A small masked spectrogram model, trained from scratch.
Model: 21.9M parameters, log mel input, encoder arch vit, encoder norm layernorm, encoder activation gelu, encoder patch size [16, 8], encoder layers 14, encoder width 384, decoder width 192, decoder layers 3.
Training: soap at rate 0.0012, batches of 128.
Rows from block 11 of the encoder, named by matrix and row number. Rows with one number belong to one neuron. Each number is 50 + 12 x the weight over the matrix's rms, rounded and kept within 0 to 99. All counts start at 0.
# fc1: MLP up (encoder.blocks.11.mlp.fc1.weight, 1152x384), inputs 308-383
# fc2: MLP down (encoder.blocks.11.mlp.fc2.weight, 384x1152, transposed), outputs 308-383
fc1.22:60 50 43 53 60 50 58 48 46 57 50 57 60 49 50 60 54 45 54 44 47 50 52 46 51 51 35 59 59 48 40 51 45 51 50 47 60 39 50 46 62 59 52 37 54 54 50 42 47 36 54 37 59 50 48 51 56 50 50 49 45 46 61 36 45 53 60 39 45 31 47 52 60 51 40 55
fc2.22:39 48 71 44 33 45 40 63 55 48 43 39 57 47 40 44 57 60 48 58 63 64 63 68 47 30 72 56 34 48 58 37 55 48 57 46 42 57 53 49 53 56 40 61 30 47 45 55 55 63 45 64 50 49 65 60 30 42 48 40 45 55 41 55 65 47 40 61 52 58 35 52 36 53 61 36
fc1.23:32 86 36 97 23 33 50 51 13 88 74 73 45 54 73 60 43 43 53 35 47 68 57 54 49 43 45 56 78 43 30 51 41 50 47 64 55 43 51 26 57 56 61 62 44 63 54 55 31 13 51 22 99 34 67 26 31 61 86 58 54 61 47 42 65 60 71 24 22 61 47 79 50 59 43 60
fc2.23:60 49 61 26 59 65 44 44 61 42 39 39 52 55 35 49 56 51 51 53 58 52 43 42 40 57 54 66 42 41 60 40 56 69 46 51 53 38 51 52 55 56 42 47 62 45 28 41 56 65 56 63 32 61 56 51 71 51 40 56 33 41 38 58 47 38 34 51 75 39 42 45 43 43 58 36
fc1.24:38 43 52 52 44 45 53 44 49 50 37 46 52 69 49 72 52 55 41 55 52 54 57 47 54 48 54 47 48 47 41 46 49 38 45 47 49 45 65 48 51 61 46 54 57 55 60 40 49 27 46 56 47 43 45 49 35 53 58 59 43 25 61 60 39 59 62 51 56 41 53 57 65 62 42 60
fc2.24:50 61 46 44 46 46 66 65 68 62 73 48 59 24 24 07 27 42 60 52 42 50 43 51 50 51 40 65 58 44 67 60 51 50 60 52 45 57 34 53 52 51 55 27 36 60 08 65 53 64 68 50 38 42 45 54 44 48 47 50 73 52 59 30 44 63 40 55 40 48 47 26 44 38 64 48
fc1.25:32 60 33 59 32 49 45 58 37 61 59 51 45 46 52 54 49 49 48 44 60 53 48 44 64 44 51 59 66 53 47 52 43 51 46 59 57 50 52 35 51 46 38 58 51 46 49 53 57 42 52 43 57 43 60 55 47 54 60 65 58 50 51 45 42 42 47 29 49 50 39 50 59 43 39 58
fc2.25:55 45 59 40 69 53 61 30 68 42 53 51 53 58 46 63 66 50 48 38 47 51 47 56 39 53 52 43 44 48 46 36 62 60 48 35 35 43 44 79 47 59 54 44 61 54 76 42 49 54 52 49 39 59 34 49 61 46 58 40 33 46 42 60 45 58 45 56 69 51 58 55 54 65 66 38
fc1.26:47 53 45 58 39 49 57 53 42 54 51 46 45 43 41 56 46 49 45 48 59 51 51 54 57 46 57 53 51 41 56 40 56 39 50 46 49 65 51 41 53 61 38 60 47 60 51 41 45 57 53 62 58 48 54 54 49 47 61 55 45 40 40 39 40 57 53 43 46 56 47 58 58 50 50 48
fc2.26:49 40 62 54 72 49 31 41 68 38 45 59 62 59 53 62 56 44 57 54 36 41 41 44 42 51 51 39 43 59 39 51 44 59 59 44 58 34 50 67 51 27 53 35 54 47 39 50 51 57 43 29 55 54 41 50 61 44 47 42 57 65 57 69 58 49 53 49 55 47 56 41 43 45 45 49
fc1.27:42 86 24 94 03 40 49 56 00 87 45 45 36 50 76 71 40 46 59 28 47 57 69 48 52 42 42 58 65 47 49 63 51 60 34 66 57 36 55 19 46 76 54 75 53 60 64 39 33 01 47 32 98 45 64 45 34 60 80 73 42 56 52 52 51 40 58 31 46 59 46 72 48 57 57 47
fc2.27:54 49 60 22 64 67 34 35 69 47 66 50 52 53 18 39 53 50 45 56 40 57 38 52 46 63 55 68 58 44 45 42 48 48 76 44 38 53 46 79 50 36 44 47 55 53 29 56 66 67 55 58 31 58 48 45 59 40 48 47 42 37 48 59 49 45 53 42 55 40 31 44 28 48 48 46
fc1.28:46 57 44 54 46 28 45 52 47 56 47 53 53 42 41 60 49 44 43 49 49 52 62 45 52 47 49 49 54 40 45 41 52 57 52 50 46 45 53 51 58 62 43 50 56 65 56 48 51 45 51 43 62 36 47 54 42 41 59 64 46 53 57 50 44 55 48 33 53 54 50 46 57 62 42 61
fc2.28:52 44 67 42 69 72 40 52 61 40 60 44 53 62 49 44 56 46 50 45 49 47 37 54 39 50 45 53 50 59 56 59 38 36 59 45 46 49 59 56 48 36 47 62 54 44 37 57 56 44 52 60 48 62 57 45 55 63 58 41 41 45 45 47 45 50 66 58 57 45 41 51 41 43 60 44
fc1.29:48 38 45 42 64 55 64 38 72 45 44 58 62 48 35 52 56 50 46 49 41 48 47 45 42 40 45 46 40 40 61 46 58 63 43 37 53 52 58 66 58 46 45 44 51 49 44 44 60 63 46 48 38 51 42 56 48 55 30 39 57 49 51 69 57 44 65 62 58 51 47 47 43 57 53 45
fc2.29:55 54 51 48 59 40 41 73 34 44 43 45 39 47 62 33 41 50 44 42 51 56 48 51 62 45 56 63 59 60 38 59 47 38 61 67 52 66 46 40 41 58 49 44 36 54 53 64 40 38 51 62 58 50 55 48 54 46 55 44 43 49 52 29 52 50 32 43 47 44 58 50 71 56 47 60
fc1.30:65 37 54 24 58 47 68 49 40 37 39 48 49 43 42 39 64 49 59 41 50 64 60 55 42 52 60 58 37 49 68 50 58 62 34 54 50 52 47 60 52 35 48 68 56 41 40 58 64 57 43 53 32 40 34 53 58 48 41 39 59 40 66 65 56 37 47 63 62 50 67 45 53 48 67 55
fc2.30:30 75 39 84 59 47 34 51 61 64 62 65 63 48 63 51 34 51 23 53 52 30 30 39 59 59 30 54 47 65 37 24 38 50 61 47 52 36 67 46 69 62 57 27 26 60 46 50 47 49 60 51 78 62 75 41 58 55 68 28 29 57 41 50 49 68 49 49 38 40 19 70 60 42 05 63
fc1.31:36 70 40 70 32 52 41 56 34 74 52 51 37 49 49 58 43 46 44 41 67 56 56 57 50 54 41 58 61 62 48 52 41 47 46 61 45 47 51 36 50 56 45 51 46 55 54 37 41 38 49 33 85 40 56 44 44 63 75 60 43 63 61 36 33 61 57 29 51 40 49 64 50 45 32 55
fc2.31:49 38 63 22 61 51 60 36 81 25 38 43 84 51 50 52 44 48 68 60 36 49 40 35 38 33 59 53 56 23 48 52 58 53 52 21 51 39 62 73 50 49 50 49 62 44 41 56 71 63 55 56 24 61 68 64 57 40 35 41 47 46 28 62 65 44 30 60 47 52 41 41 44 59 61 26
fc1.32:86 33 61 20 85 45 69 55 82 26 46 39 59 56 27 32 53 50 54 72 41 47 31 44 46 56 37 46 33 39 54 36 67 56 51 55 45 39 42 81 43 57 46 43 52 44 45 57 59 99 61 68 19 67 11 62 77 34 00 29 51 38 53 50 57 50 44 61 64 40 32 64 54 63 58 56
fc2.32:36 49 36 82 34 51 42 62 34 54 48 71 41 35 74 71 42 62 39 45 63 45 64 46 70 53 54 49 53 66 55 57 38 43 40 58 63 64 47 27 38 42 54 48 31 52 55 47 48 15 28 38 83 34 80 54 25 65 74 50 62 56 59 53 55 53 57 57 52 59 84 28 55 43 39 51
fc1.33:43 52 51 56 47 53 49 53 55 51 53 48 50 35 40 57 39 61 49 61 61 54 52 46 71 27 48 55 56 55 53 46 51 46 53 49 52 45 44 62 53 51 52 48 42 48 52 37 49 63 49 52 59 53 53 54 55 45 55 56 46 44 50 50 52 61 44 30 53 51 47 53 42 48 40 60
fc2.33:52 44 47 41 63 54 47 50 56 47 50 47 41 55 56 51 55 44 53 63 46 46 39 40 28 77 53 34 46 43 37 49 49 51 56 39 51 51 49 52 46 49 53 46 67 55 54 60 48 36 47 39 41 56 56 39 45 65 54 45 62 52 48 52 48 43 45 65 59 45 35 49 48 55 58 31
fc1.34:73 39 38 36 52 56 52 41 59 34 40 47 50 57 53 36 66 63 49 64 48 56 45 68 47 56 49 47 42 39 68 43 59 50 41 33 59 46 58 53 49 37 43 57 50 48 48 56 73 69 57 80 41 53 26 62 67 39 21 26 45 59 50 57 57 59 52 62 39 61 36 58 44 59 51 55
fc2.34:24 53 62 67 45 41 66 62 38 52 67 51 48 41 43 60 47 45 53 40 49 43 27 45 33 50 39 50 53 56 49 59 32 69 42 77 55 76 29 29 54 60 52 52 30 54 46 49 37 50 46 33 57 43 73 62 45 54 63 67 61 42 67 26 56 42 53 59 43 44 87 52 59 55 47 72
fc1.35:53 42 37 45 54 42 51 51 56 50 44 48 45 40 51 62 44 53 47 53 54 47 48 46 49 51 41 59 44 55 48 43 51 46 49 52 47 54 42 62 53 43 49 47 58 53 52 46 54 50 51 43 43 50 48 61 45 39 54 41 47 45 59 53 46 60 56 55 53 42 47 51 54 55 50 53
fc2.35:47 48 51 30 41 45 57 58 31 48 52 44 67 61 34 51 48 49 51 51 55 57 40 52 55 50 40 48 50 41 63 65 54 50 61 46 59 43 50 31 50 48 47 61 39 58 32 49 64 50 57 66 56 47 35 35 42 53 24 59 56 44 49 45 64 35 50 36 44 53 42 65 45 37 49 46
fc1.36:51 66 46 70 29 55 54 40 38 69 55 68 36 42 72 56 43 42 54 46 53 59 59 55 53 34 44 68 52 47 44 54 42 53 51 56 52 35 67 29 55 61 59 62 39 60 62 48 41 26 41 48 92 40 51 42 35 59 65 70 43 47 32 49 59 46 51 29 45 52 44 51 49 53 54 49
fc2.36:58 53 54 48 54 46 48 53 54 47 44 45 48 49 41 40 52 58 53 45 48 55 43 38 44 70 53 48 42 53 45 45 52 58 41 58 49 53 48 54 50 50 54 46 51 49 49 47 54 61 60 43 48 48 56 44 49 46 51 42 47 49 55 45 52 59 48 48 50 40 46 57 55 44 51 54
fc1.37:33 91 43 82 15 43 56 43 16 94 55 61 42 44 78 68 38 49 61 47 57 58 51 57 42 39 51 57 59 31 53 46 52 51 51 67 60 30 44 31 45 73 47 66 38 45 48 54 35 23 47 39 99 45 77 39 34 59 69 47 51 56 47 53 61 54 52 14 20 62 47 61 48 43 47 55
fc2.37:64 43 51 40 68 58 47 47 59 35 40 43 45 55 36 37 56 41 39 47 52 58 52 56 50 67 38 63 51 46 49 49 51 58 50 45 56 54 49 52 63 51 45 39 66 52 57 46 66 55 54 54 37 56 33 53 61 48 60 63 58 51 47 52 43 48 48 59 67 35 39 55 48 53 52 42
fc1.38:58 59 40 37 48 45 47 52 51 40 48 57 67 64 40 42 61 46 49 60 66 47 45 50 54 53 42 61 50 46 63 35 60 48 40 50 49 34 56 55 60 46 52 54 46 46 52 54 54 55 42 54 39 62 39 49 58 66 35 50 47 53 52 64 53 48 66 56 52 49 44 64 49 44 53 43
fc2.38:48 42 66 59 59 48 63 55 62 63 49 47 37 49 58 54 47 61 50 55 29 60 67 56 37 46 60 55 44 64 49 67 47 44 59 52 57 59 40 48 31 56 50 30 59 52 35 59 42 44 59 56 49 30 53 48 44 40 58 54 56 36 51 33 59 52 25 42 50 48 58 29 59 56 63 71
fc1.39:38 59 55 50 38 28 60 48 54 49 63 47 48 58 35 68 39 48 39 54 56 42 42 44 52 36 48 45 50 63 36 30 52 45 60 47 45 50 47 49 37 64 51 44 52 54 52 54 56 61 52 46 48 61 56 44 44 48 49 57 58 44 52 46 45 55 59 37 35 50 34 49 51 41 43 51
fc2.39:60 40 53 42 62 55 30 52 44 50 48 53 49 32 39 39 46 48 63 58 42 43 56 49 59 54 45 55 62 38 54 47 52 51 56 50 54 49 49 49 60 53 47 53 67 43 34 47 47 39 57 54 46 43 44 55 55 47 68 61 47 51 60 43 46 42 54 53 63 43 57 35 43 44 69 41
fc1.40:41 50 48 51 55 65 50 50 47 53 51 72 38 45 50 54 53 47 51 59 48 56 47 38 52 47 66 64 64 47 46 41 42 51 61 48 47 59 49 55 50 45 46 48 40 48 47 65 43 52 61 41 66 55 44 54 52 45 65 48 47 54 52 49 47 52 60 41 45 42 47 61 55 48 43 56
fc2.40:56 54 56 34 48 35 52 45 48 48 45 32 68 59 49 50 37 32 52 53 69 54 46 58 60 35 45 35 45 46 60 58 62 42 44 43 42 38 52 57 56 56 45 64 60 50 71 37 78 52 29 59 35 49 58 47 39 56 37 43 44 43 52 60 50 47 41 65 50 47 45 40 42 58 62 26
fc1.41:57 17 53 18 79 56 45 54 75 39 39 53 65 60 16 38 50 49 44 60 56 34 37 44 64 43 40 40 20 57 60 59 60 46 43 36 46 52 53 69 40 38 56 34 42 45 47 40 71 99 46 51 22 60 39 50 53 47 27 33 40 63 52 50 35 41 38 64 62 44 52 33 46 48 63 40
fc2.41:51 43 49 42 56 60 59 41 39 45 60 52 62 50 52 52 51 46 44 60 42 71 69 49 44 49 54 57 71 52 53 48 38 45 69 44 54 62 50 51 54 38 30 63 63 44 48 49 48 46 62 52 52 46 36 68 32 48 51 38 60 44 58 52 44 33 44 59 39 67 55 43 37 32 38 45
fc1.42:51 43 44 45 51 47 44 54 62 55 35 57 45 46 44 62 42 42 49 51 56 53 52 48 50 49 47 66 37 47 44 51 54 54 41 40 54 45 49 66 43 43 49 44 39 51 38 45 59 63 47 64 49 67 44 56 49 59 50 45 54 57 55 56 44 54 38 49 55 53 38 34 47 52 63 59
fc2.42:47 50 53 58 56 48 59 55 50 61 60 50 55 53 46 31 49 57 50 55 43 48 40 51 53 51 60 42 53 54 61 57 41 36 62 50 41 67 50 37 50 52 46 51 44 50 41 59 44 38 57 52 44 41 53 34 52 43 50 42 38 24 53 41 59 47 54 39 40 46 54 69 59 53 43 50
fc1.43:39 76 46 81 35 38 46 57 21 67 55 42 38 55 55 64 49 45 55 51 59 52 39 59 55 50 47 64 55 50 43 55 44 56 49 61 56 40 45 35 43 60 51 67 40 51 57 52 38 20 53 21 87 45 52 45 38 48 63 67 53 36 54 39 50 66 65 32 36 56 20 65 52 48 37 57
fc2.43:57 40 45 26 32 64 51 39 66 52 48 55 54 44 32 39 47 51 61 43 41 65 65 34 45 48 53 48 49 39 49 40 61 55 46 47 40 59 59 56 55 48 51 39 62 58 27 46 67 66 63 65 33 51 53 47 70 47 47 45 44 51 46 50 57 37 38 58 66 35 72 45 40 55 59 42
fc1.44:57 42 40 41 47 47 48 42 57 44 54 54 59 40 42 56 49 45 47 57 53 59 48 51 45 47 41 49 55 59 52 45 60 47 53 46 51 54 61 59 49 44 45 43 46 48 36 54 64 56 56 56 48 53 45 56 44 49 47 45 52 54 55 36 50 60 45 42 44 48 52 50 44 51 44 53
fc2.44:45 52 60 55 53 46 37 62 45 39 41 55 54 43 58 48 56 58 44 47 48 35 46 44 49 52 54 60 42 39 47 62 55 49 37 44 49 44 35 45 56 53 39 69 63 57 73 45 33 64 35 39 51 53 62 49 65 52 59 51 40 39 49 61 44 32 63 64 54 52 51 46 59 63 45 53
fc1.45:31 94 34 84 20 44 39 52 17 79 64 52 45 31 64 60 49 50 52 51 61 55 65 55 42 59 49 67 77 33 30 39 44 60 46 67 53 38 32 38 69 58 52 77 54 54 54 61 36 18 52 39 89 42 62 50 33 74 73 59 49 47 51 38 56 38 55 22 35 50 42 69 45 43 37 56
fc2.45:57 36 59 37 48 43 55 44 61 42 42 46 47 60 47 50 47 49 49 39 50 58 43 49 42 49 54 51 44 45 48 50 50 44 51 43 53 38 55 54 45 48 56 35 55 46 40 47 52 62 55 42 31 50 61 42 61 44 54 56 38 45 47 55 41 55 55 48 60 49 35 42 50 49 55 46
fc1.46:51 54 41 29 49 56 54 57 55 44 49 47 54 47 38 47 51 46 43 52 50 57 47 55 66 67 45 52 50 53 57 56 56 50 49 53 61 49 56 53 42 40 40 47 55 45 42 48 54 56 52 55 42 51 44 49 66 52 34 43 43 52 56 64 52 48 47 46 43 53 61 47 45 46 53 45
fc2.46:47 40 58 81 64 49 32 38 47 49 49 60 49 53 65 55 58 56 50 57 57 52 57 44 36 37 60 41 45 46 59 39 56 53 47 44 37 43 52 61 45 51 51 41 52 50 73 54 40 50 50 45 53 58 56 46 43 42 57 51 54 50 55 50 37 47 48 54 56 43 40 46 45 57 53 57
fc1.47:50 49 36 46 54 49 55 44 57 51 51 64 46 57 56 53 54 51 56 49 41 53 53 46 55 45 50 47 58 49 50 40 53 52 62 39 59 56 61 58 55 49 55 42 43 53 56 53 52 49 54 43 56 47 54 57 50 52 55 59 66 47 58 49 46 43 54 54 47 42 52 39 46 58 51 54
fc2.47:38 58 72 63 41 53 56 56 44 50 38 39 62 41 39 53 44 42 45 54 71 44 30 74 50 61 47 53 44 46 28 62 39 34 47 58 39 47 38 48 40 56 51 57 68 43 28 41 50 51 39 53 44 54 25 41 44 52 21 39 34 40 40 53 63 63 28 40 58 59 37 65 62 46 55 28
fc1.48:64 40 47 47 64 44 52 49 38 53 50 57 66 63 45 34 54 39 52 55 57 49 53 51 62 51 45 47 50 49 45 54 43 56 64 44 62 49 44 60 56 68 51 42 35 54 61 54 50 62 40 61 47 55 44 54 35 47 39 39 53 40 53 54 45 53 54 56 53 51 42 58 53 54 56 58
fc2.48:48 37 57 56 36 44 73 49 36 41 60 39 51 40 69 52 37 65 39 41 50 49 28 49 44 42 50 58 55 70 45 47 64 34 36 62 34 46 39 35 57 47 47 50 61 55 37 44 57 43 53 35 61 26 50 50 37 60 52 47 49 44 42 43 45 38 49 50 46 45 72 37 48 46 49 47
fc1.49:52 38 47 36 63 54 46 56 56 29 52 44 53 53 35 44 51 49 53 56 63 57 47 46 51 55 53 42 47 49 51 43 65 43 42 56 48 49 47 62 41 41 47 44 51 44 45 50 68 62 45 57 31 51 47 51 66 44 44 34 52 50 60 60 43 50 52 58 69 45 62 39 56 52 53 44
fc2.49:60 56 56 65 35 49 58 49 47 59 54 60 68 49 62 59 46 53 42 44 42 38 43 46 66 50 39 47 53 55 51 63 39 55 45 41 69 49 53 47 57 62 53 51 50 60 65 48 37 55 46 60 64 52 59 54 48 54 51 49 64 48 54 38 46 61 43 53 32 60 19 46 50 52 31 73
fc1.50:44 40 55 28 56 55 58 51 75 28 50 55 59 60 35 43 52 56 51 55 55 50 46 55 59 58 50 50 53 60 62 50 67 51 47 57 57 49 55 68 56 43 71 41 52 47 42 47 64 63 49 67 30 61 46 53 59 42 25 49 43 41 62 67 46 30 54 69 69 41 55 27 42 55 59 52
fc2.50:59 51 53 82 42 49 55 49 29 68 50 52 46 42 54 57 59 48 47 44 54 44 59 50 39 51 54 37 26 48 41 50 39 43 47 59 45 64 45 44 38 57 42 45 45 53 54 52 39 45 42 49 60 41 53 47 44 54 57 45 58 56 47 45 42 74 54 44 29 65 53 63 57 41 37 66
fc1.51:36 95 37 83 02 32 40 43 14 82 58 32 47 35 76 71 46 46 44 49 70 72 56 36 35 59 42 72 68 41 32 56 47 53 47 69 67 38 43 38 52 60 56 62 50 51 38 40 47 16 47 32 87 48 66 50 42 55 76 66 56 48 54 40 67 52 52 10 33 34 34 72 59 47 33 60
fc2.51:56 40 61 67 54 57 58 62 63 44 29 51 41 46 61 34 51 66 61 41 62 36 38 34 67 44 50 37 32 54 56 54 66 48 22 55 50 43 47 46 41 62 69 54 40 53 60 49 46 53 45 47 41 47 65 30 59 49 57 53 37 50 44 46 55 46 55 50 58 47 50 52 60 61 56 62
fc1.52:53 35 58 40 56 63 52 57 58 40 47 46 54 48 35 45 60 54 46 60 49 56 35 46 54 52 51 48 34 43 67 36 58 54 48 45 46 43 52 66 52 45 52 48 45 44 45 59 66 80 47 55 35 58 27 58 68 49 39 48 39 56 65 63 38 49 48 55 49 49 35 30 52 45 62 40
fc2.52:42 73 39 52 55 46 46 49 51 50 47 51 46 52 66 60 30 45 57 54 49 42 45 40 50 48 58 43 43 59 41 61 38 39 51 50 59 66 47 41 41 54 36 62 42 51 53 42 49 43 34 37 73 43 57 40 42 55 40 42 52 50 41 47 63 39 44 35 51 47 58 58 55 57 43 51
fc1.53:63 60 54 38 42 68 43 45 50 47 46 46 39 51 34 44 46 57 49 55 63 50 46 42 54 62 35 51 47 42 42 52 59 48 44 59 50 56 68 50 51 44 62 29 55 52 63 39 56 52 46 64 48 51 40 48 48 54 33 69 63 35 54 49 58 55 49 54 38 42 41 52 41 53 53 52
fc2.53:47 35 51 57 41 53 49 46 68 48 42 56 65 53 59 62 55 51 58 50 45 44 70 37 56 62 34 48 51 59 55 51 55 59 52 26 52 49 37 48 39 67 46 89 58 61 53 54 51 52 38 54 38 58 43 54 36 39 60 33 53 57 60 35 35 54 49 53 75 53 55 36 47 45 63 44
fc1.54:68 33 59 29 61 55 59 53 67 26 45 49 61 52 33 36 49 56 42 52 40 52 40 42 50 71 43 57 42 50 62 55 62 65 52 53 45 52 40 52 50 49 51 46 51 58 36 45 66 71 47 61 29 39 48 61 49 44 32 38 54 49 47 55 55 38 52 63 62 42 55 33 53 59 60 41
fc2.54:49 57 37 69 41 44 47 56 42 66 49 50 35 50 64 61 58 54 46 53 57 48 62 49 49 30 41 34 43 51 52 47 44 37 44 50 48 51 59 60 49 53 43 51 31 47 63 53 36 36 53 47 71 57 41 41 50 53 59 62 53 54 60 44 47 62 66 47 39 56 51 50 56 49 47 63
fc1.55:63 20 58 21 73 65 46 49 77 21 40 42 55 69 27 48 36 48 39 66 55 45 30 51 55 53 43 35 25 52 58 47 74 45 50 44 52 50 43 71 39 34 39 28 58 54 37 60 60 88 43 73 00 50 32 66 75 42 16 34 47 54 63 65 43 52 52 66 65 51 58 26 52 58 53 50
fc2.55:37 55 41 55 37 38 54 57 31 48 51 59 50 35 68 55 52 47 44 43 41 53 72 46 50 38 51 43 55 54 50 52 32 48 44 47 48 69 55 48 54 55 47 60 43 52 59 49 52 39 47 47 70 53 64 57 44 60 71 47 52 54 50 44 46 57 57 46 51 58 59 40 57 47 39 63
fc1.56:53 49 51 47 55 46 55 57 51 38 45 62 71 51 40 40 69 42 57 45 60 45 57 32 59 41 57 52 40 52 55 42 51 65 58 50 46 54 54 49 55 53 50 40 54 42 42 37 52 39 42 39 43 52 51 48 60 36 42 43 45 48 49 44 39 59 62 57 59 62 47 47 67 44 47 53
fc2.56:48 48 44 69 44 48 63 53 49 68 41 40 42 50 54 47 39 55 44 40 49 56 35 65 43 75 50 42 53 56 39 65 63 30 47 55 51 51 44 32 48 46 46 64 40 44 56 59 51 57 54 53 55 48 43 62 66 51 58 44 55 32 56 49 45 30 53 37 40 30 61 47 49 58 35 50
fc1.57:60 24 43 28 72 63 50 52 62 23 43 42 55 55 32 48 53 62 47 45 56 50 45 42 57 57 45 51 27 52 55 43 49 52 56 36 55 59 53 64 46 43 41 54 47 48 40 41 61 73 51 57 25 53 29 60 63 47 28 39 58 52 48 45 44 50 42 62 65 37 53 39 46 57 58 39
fc2.57:43 60 59 61 37 34 45 60 46 75 48 61 33 45 58 58 50 45 38 61 45 58 43 67 55 44 53 38 52 58 54 60 58 45 49 55 47 53 50 55 47 47 63 56 32 52 63 62 45 45 49 56 70 51 54 55 35 46 40 55 43 48 60 56 61 45 55 51 35 66 41 57 68 47 42 65
fc1.58:44 75 43 78 32 55 55 60 15 61 51 54 37 51 68 67 49 46 56 49 55 54 60 43 45 52 49 56 55 42 45 58 42 55 48 60 57 47 48 48 51 55 51 73 55 60 53 55 37 16 53 44 80 51 58 57 43 63 70 55 51 52 62 41 42 42 54 44 54 58 56 56 46 37 55 44
fc2.58:47 48 61 37 52 57 42 24 65 54 58 54 56 55 39 47 47 44 43 52 52 55 47 47 55 64 58 63 40 52 43 41 60 52 63 45 46 52 47 60 56 47 46 45 50 50 32 45 59 62 55 53 52 48 55 49 52 43 39 53 53 39 49 64 54 56 50 35 53 43 36 45 47 63 44 52
fc1.59:59 16 42 09 80 54 51 59 89 15 40 35 61 43 25 18 64 70 39 52 52 52 37 29 59 38 53 60 31 46 68 34 64 58 44 38 58 54 58 72 54 40 58 45 55 37 35 60 74 83 45 63 04 55 26 65 82 58 24 43 53 68 60 67 44 43 35 77 63 43 67 22 49 53 71 49
fc2.59:50 72 47 90 33 35 64 51 33 59 57 62 49 50 68 71 44 48 54 59 51 49 64 70 51 51 50 26 45 66 42 61 40 41 39 64 50 65 52 46 37 51 44 49 39 52 65 46 40 42 40 47 81 46 63 49 32 52 56 56 50 46 48 42 49 46 54 42 41 59 50 61 69 49 32 59
fc1.60:57 45 57 37 61 50 50 51 63 41 42 46 57 56 43 49 52 53 47 45 49 53 50 52 47 62 55 51 36 51 50 47 58 54 50 51 49 48 43 53 49 42 54 47 55 46 47 57 58 59 43 54 30 59 34 49 60 49 41 46 50 44 60 63 47 50 45 64 54 43 58 45 58 56 60 47
fc2.60:50 44 29 68 44 50 62 56 38 65 45 67 46 45 51 53 46 73 62 49 47 52 46 52 56 29 49 52 78 53 45 35 37 48 37 64 53 52 57 50 47 59 43 46 43 57 74 42 37 46 46 55 58 39 64 43 58 38 43 40 56 45 47 44 53 56 51 37 42 56 55 49 35 36 55 63
fc1.61:40 84 39 82 30 42 47 47 27 82 51 52 52 48 65 62 38 42 46 41 60 59 57 46 54 43 58 55 67 54 39 52 31 64 38 66 56 49 33 18 50 60 65 62 42 58 48 50 39 23 34 27 89 36 77 48 41 56 83 68 40 54 39 44 53 50 54 21 28 50 47 64 53 42 27 63
fc2.61:52 40 60 26 53 58 43 40 60 38 52 43 46 56 39 48 58 48 54 52 40 46 52 53 34 53 40 51 51 29 51 43 65 49 65 38 39 40 55 78 49 50 39 46 64 39 62 54 57 63 71 47 27 63 21 45 59 50 42 51 63 52 49 54 38 40 47 64 70 51 40 45 29 58 64 36
fc1.62:37 96 36 99 03 30 41 60 02 96 62 60 40 36 72 66 38 34 56 35 58 61 69 46 55 50 46 56 68 36 34 61 44 58 50 78 59 42 43 24 56 66 56 69 53 54 66 43 24 03 49 27 99 19 88 42 26 61 87 79 41 59 34 35 54 36 64 13 33 55 52 77 55 54 34 48
fc2.62:56 42 53 27 67 68 52 26 63 39 45 46 54 66 32 37 61 33 46 51 38 56 48 51 36 58 56 66 53 49 52 49 54 52 54 36 37 35 54 73 54 44 38 34 61 43 32 63 70 66 66 58 11 74 29 48 69 48 43 42 45 49 45 61 48 50 37 60 58 42 38 30 31 45 55 48
fc1.63:49 05 50 16 99 64 37 52 93 25 42 39 68 65 20 45 71 52 47 59 65 48 50 47 56 45 54 23 29 63 57 54 69 45 41 45 46 62 62 62 44 45 53 45 45 55 47 50 49 99 54 62 05 49 23 51 73 49 15 48 48 71 51 47 20 39 29 65 64 39 41 39 45 52 53 49
fc2.63:49 55 61 22 56 59 57 35 41 45 71 49 58 55 48 53 35 25 52 63 33 64 61 58 34 49 39 58 77 43 50 50 36 51 75 30 49 65 48 60 55 32 36 50 74 46 34 58 55 50 66 52 48 66 36 80 49 58 53 33 63 54 46 56 45 50 38 60 52 63 57 42 38 41 51 33
fc1.64:44 39 43 35 51 55 60 44 69 45 40 56 49 55 35 55 57 47 52 41 55 45 47 39 61 43 51 47 38 55 51 39 39 59 49 41 41 52 47 63 45 58 60 49 40 41 42 59 56 62 44 58 41 66 42 61 59 48 56 61 43 44 64 44 45 45 52 53 52 47 41 53 45 38 41 49
fc2.64:59 47 62 65 53 44 48 60 36 39 63 43 42 40 64 47 42 54 51 54 45 51 42 61 56 66 54 40 59 59 49 68 70 38 46 61 69 43 65 35 48 30 57 52 54 58 63 46 52 39 53 49 54 40 58 34 44 67 37 38 70 43 57 53 50 51 57 47 53 52 65 32 53 66 69 43
fc1.65:39 73 22 85 17 50 33 58 16 80 60 58 42 50 63 88 38 50 46 33 51 55 55 46 54 39 52 53 55 51 45 59 54 39 44 70 53 56 52 26 47 61 47 65 37 61 71 40 23 26 45 24 86 37 73 37 35 57 72 62 34 40 50 40 52 47 61 24 34 49 37 63 49 57 48 53
fc2.65:57 36 73 11 74 58 51 26 76 27 46 44 59 62 32 29 55 38 46 65 37 60 62 50 47 59 43 72 58 44 56 37 42 58 65 24 38 43 49 76 59 31 44 55 64 41 11 52 73 60 68 55 30 64 31 62 58 40 36 53 50 62 51 59 46 47 35 46 70 38 54 45 44 57 52 32